Rows from block 5 of a small spectrogram enhancement model, named by matrix and row number. Rows with one number belong to one channel. Each number is 128 + 32 x the weight over its row's rms, rounded and kept within 0 to 255. All counts start at 0. Numbers have three digits each. After the name is the row's rms in percent of the matrix's.
After each channel's rows are labels from the 100 clips, of 14976, where the channel reaches its highest value: "responds to" is what is common among them. Only what is clearly more common there than usual is listed. The data: simulated sounds of rotating machines with and without faults. In brackets: how many of the 100.
# convs1: first pointwise conv (model.mid.1.convs.1.weight, 128x128x1x1), inputs 0-127
# convs3: second pointwise conv (model.mid.1.convs.3.weight, 128x128x1x1, transposed), outputs 0-127

convs1.68 085:157194119153127108056136158088175116145149174157107132138085149051120101103174141115153176124114130129149137148118125108131101087159119112151151122146159077110138110125162132007156096062109130157158114095132089135072112121134145143165175121135167097105113132160061151094149131131118039110189081163092067141091164123149166089111114130158161109148154111097130162074119167097131113125128
convs3.68 108:194088167154083101119088116145131112122163135100103107130118106121191133127152140145079114122149099110099129137140147131174124123117130069115122087076062099147128105148038135087095132086033118093137155104152138129126044137130119083207092119108128135082081119162098102168165128082135106104091088143198098142099125132098116086138125110097127166165127098097133108189101080089154106132166
responds to: speed: fast (75); muffled (low-pass) (38); electric motor (37)

convs1.96 100:139131147129127088124125193118155089129119164159074122108140194149093128098119077115112160154154153128128105125127182150129168087111141151123109146175140138179111137162111128076095177121103115171163060070130123130117099165136152210102177126087154079107124166116143174153162215084168160093104139112158088080130135118202109081141090136111133121112150102136131177100035151097104105123151
convs3.96 076:168069149180079143092106107172127107159206142123074107150100077173131147137142142156096088135140106114151125124121166117164163104112141122151106070122085105161183086171090125080074145100096152096131099074109124111179117139142102065150092124134154130094071141151143072166142100073130078119104146142163104145102122135077139081137155101143167139177099086094134112175083109054135123176099
responds to: piston engine (42)

convs1.84 109:147132134119125129081156158067140106112183161121110124069109150161166221164136134065122130140190171126204097096127206073128172104044175142112108069144128091075117157152166129066079117083111188146170068138132106130166111145134135155075153129100128106124145106149126116115166169131143153125112105122128081086135175124136168127150184139108104140133151140131129133099106147155095103123137
convs3.84 093:124159132051146135170122134118102151093081140133152148097135155147136099073048080083170147114116180111148110057126102153137056158121115147125161140100125110083122123097165100185130116141162103080111131173110058158113130109149152147084161111121136124206145122076130152108086143117130165105148115072117164123103072124144069115057132123086106125148168131100050134146149110157072172103144
responds to: piston engine (79)

convs1.104 116:184121157171126121097143172126152081121143160152095128050129158150147141123128138116105139114204166129121115111138186102129125092090176130111107091150135139110106177144100131086087171145121136130205035104127114130164105184128139180096165120079124138125160160146132153122147212092172147102101131118147090082141137126190134087128097120097085117146180119138124166053073157111099059127147
convs3.104 092:156094135208118171082126124176107107175210161140092120150121086164121166148149162148113101159152108152120113147111151118153180089107139106172088094144121100199190081184116152074086150110091172139169103075142138121163134161132097086162089161160168119085081139157148102158132103096119095156120158161126113126112123156092158129153164135166184119140085103096154120151072147066137129187112
responds to: piston engine (72)

convs1.113 109:182136139171129135079158181119154092110141151146082127061113137159132141103123137134101142111209156124112123104136180110128108070089154128109145108148120151100110169142094132083078174150127129124193044108126120123153097182131143181099164124087121150123180160148146155136140207107172150090102139104134090092137148125187135075129090126101083138158180125138130163055079170102096058128143
convs3.113 093:105154130055136082175124128071166148086055095115163134110130166084141088113121094113139155098093140101144148122153114138112084172150118142071172157111129162057070174059133099180167122140161073123078162172100129128095117096130163167089161091095085140159180121117109151110133159160140150098132097103139134127139140092165118123112095118088073149119172151166110140107191116190130112062140
responds to: piston engine (89)

convs1.11 100:146172164160131121116111169075101092142112183145120124132165173177087147115112144122169142126138175133141114130119166072129196052102134064153144099151151057125083101150156127080108141108122124165118105093130089134074113171125172152161163137091163092064106153087079167199160150131110105096174094133137093172114131132151089104102200136144158108164162096074125157092108146086117088129129
convs3.11 085:089151113164176146149157150102152140130094136162165165115139172103104124120119126124189156159102133160147125168131094130110172145131131148103145142169190151115117203093212158169152164170201131170127135157109134133139220109141150182049150144136137127163188144130146172108098154174144131183162141138087154134140110118164139192122162144119122126100138169179122156097175183185097117140159
responds to: compressor (34); pump (32)

convs1.69 098:110190081135133190117148103179140131111148132134144126126105128033070125117106172132137127193087076117106133129075099123134092164139120151149099153138183080190161133073120124139121122140116119110093144097134122120137073145115158118199107131126183199094081189112090131100154134145165013138140120167081146151097131124131165127137085135164157160142159106162125105087127174082138102130139
convs3.69 090:114084120140120110114119155145112180103115184153133172163093127096113111114123092110097140178127173099165159144131156143165174127154096182172115198116104144156100079137076113089176135086075110085190080127111109050158090203153144083123150144141130095128124137111125123132156141114102062092115142119128167184121163189129090160104124152148140117123113114098122181122117102097163175224165
responds to: speed: fast (93); electric motor (53)

convs1.109 114:129186079140130184076105111093154102118109159121111129140065118132103090070092089129116141075123112128181142179090124152126109100123112108199194082098131060117153074116140130111124096122119106122095160088127085130084147159136176092116137123186171132088205089135143135123188078187087079146118149066100129163055142118100140131168075120134164137128143148094131166128147119102104149139145
convs3.109 092:162121123172121171076163109202070099163177158165078106181145095194131182141113158180141093148166134128098103117090115111122155067103113085168068119130121126188163136216122168101102088141076197176184091099160113116145140127102095121150115135151156128119100140141159093106124076113158133165134164139115139156130120156084116136134128125149151105128087121118135106151069128078120154190109
responds to: speed: fast (74); electric motor (58)

convs1.8 106:146168157160128080116084167104107093149132192168104123129166171154107143071160125166156171081129180132133133136124142129120145087129139111141138087125173102166092106137143126077114173115130132162143117075129112125107168157141162158140190127075126079089108119084089189175162164055089108076165114118147051172134138131161107099115212114144169116156148099093127173093082163074115110127152
convs3.8 098:196094172098078102115091104148135114131164121101092094148112088127186130125143136139082099104149108093127132110150165121168093119122135110139121114090056110147143105146040093088103127083054114099120154102122131127133052122132111084206100088115120148092093137150108089164176112083134109091092103129197094136098154113093128070131109097110138167190125095107124104194094078083168119113122
responds to: fan (88); speed: slow (62)

convs1.25 099:121159178137127159083105147097096079142093185146136122080169160180086141110092125109180128123129177128113135136124170048132195103094157054177179087174142082124102150120161132052113122081098135159123138095125110137089097157122147134151155134133157102044160141113068125209174107144106103145174075136133104149101124127139091115105164114117124088150156094084135132099134110093115082133137
convs3.25 072:181104149088080120117104097156103131116151130111085095149111082169164130119125120137080101089151135055104141098123159129144055106136125097133112113069059097123128078150050080106113067102056110129124117109143114131138047130119114074191117117100095146105067116127108074146147096079122130102096116100177108152111133132090107080122105104101128136175139100085126101173085064084147153135113
responds to: reverberation (73); text has "room" (73); text has "reverberant" (73); pump (44)

convs1.53 109:105144193134127162149134136211084086107105167093128127106091093167152118128068086179150083141173156129123121097102140104123088153122159191147117097088095133127141127069112130114126085119149135087163133191132097127140112136118096079110109133152088109117172049163086077147154117148146153136173113084152158100074121131109105154197121136055123068159093166040132122148149104153123101123147
convs3.53 090:159124132104113146115145081156157104162132100090095110188173100133165156127134176168166073087131095099082111158128099097117086080106154072062091119143110129129128180107131094109122101149116087165127153111148155183163140032092096119159104067147133190104167174137153081123129083146182135129145132136137099161128132077077180114149109081092138146161112126198131055142094110140132105144142
responds to: fan (61); speed: slow (60); text has "room" (60); text has "reverberant" (60)

convs1.41 108:127138108123124100135139121171088159128076117141161127151125045200127178191093119137123100131160124117106143094110119130125096115130100167121105059142116057114121116130146126116103136044069221092159110154126060124179102097153140114114094129095136115102121053147109086172196137160124098176138050112126125126106134139114095161166116126049134166157107128083127126109151114146093154127116
convs3.41 107:069135108119131067123129127115160119084093121119136129099109121097132141179188128151104128104124127112123201114163170102087099120194131170139126190099108147145064106116080126059203060113124096132120137113147184120118077150099143112134140127109100112064116139156119121110188126190090148138118122128146107117188192148145131137179130155135115142080147150164192123060122139168202132096096
responds to: reverberation (72); text has "room" (72); text has "reverberant" (72); fan (29)

convs1.101 120:173139154164126107107121184111143084122134152152082126072137179146124153131122132112111158120190165131138122126138189106128133098093156113108105094154139130143110186134115131091081184151106158138200047110128098128172111181125136198096165125097129131126159172139129154128169213090180139094107124121150090067131142127198125092121108125088102115130178097134122168086057159113087059129156
convs3.101 088:096169117053149092172134135083137148083041100115167137109141173093133094112104097105148156101112152113126139108140098139101075165147111147090162170114143154066063177078144106180174096150158089123099150185131117139085122099118160174103170103104090132174177113092109165093119154165133171100140099096120149130146132109165097142106090129095071129109166159158103135101178110194118137066150
responds to: piston engine (53)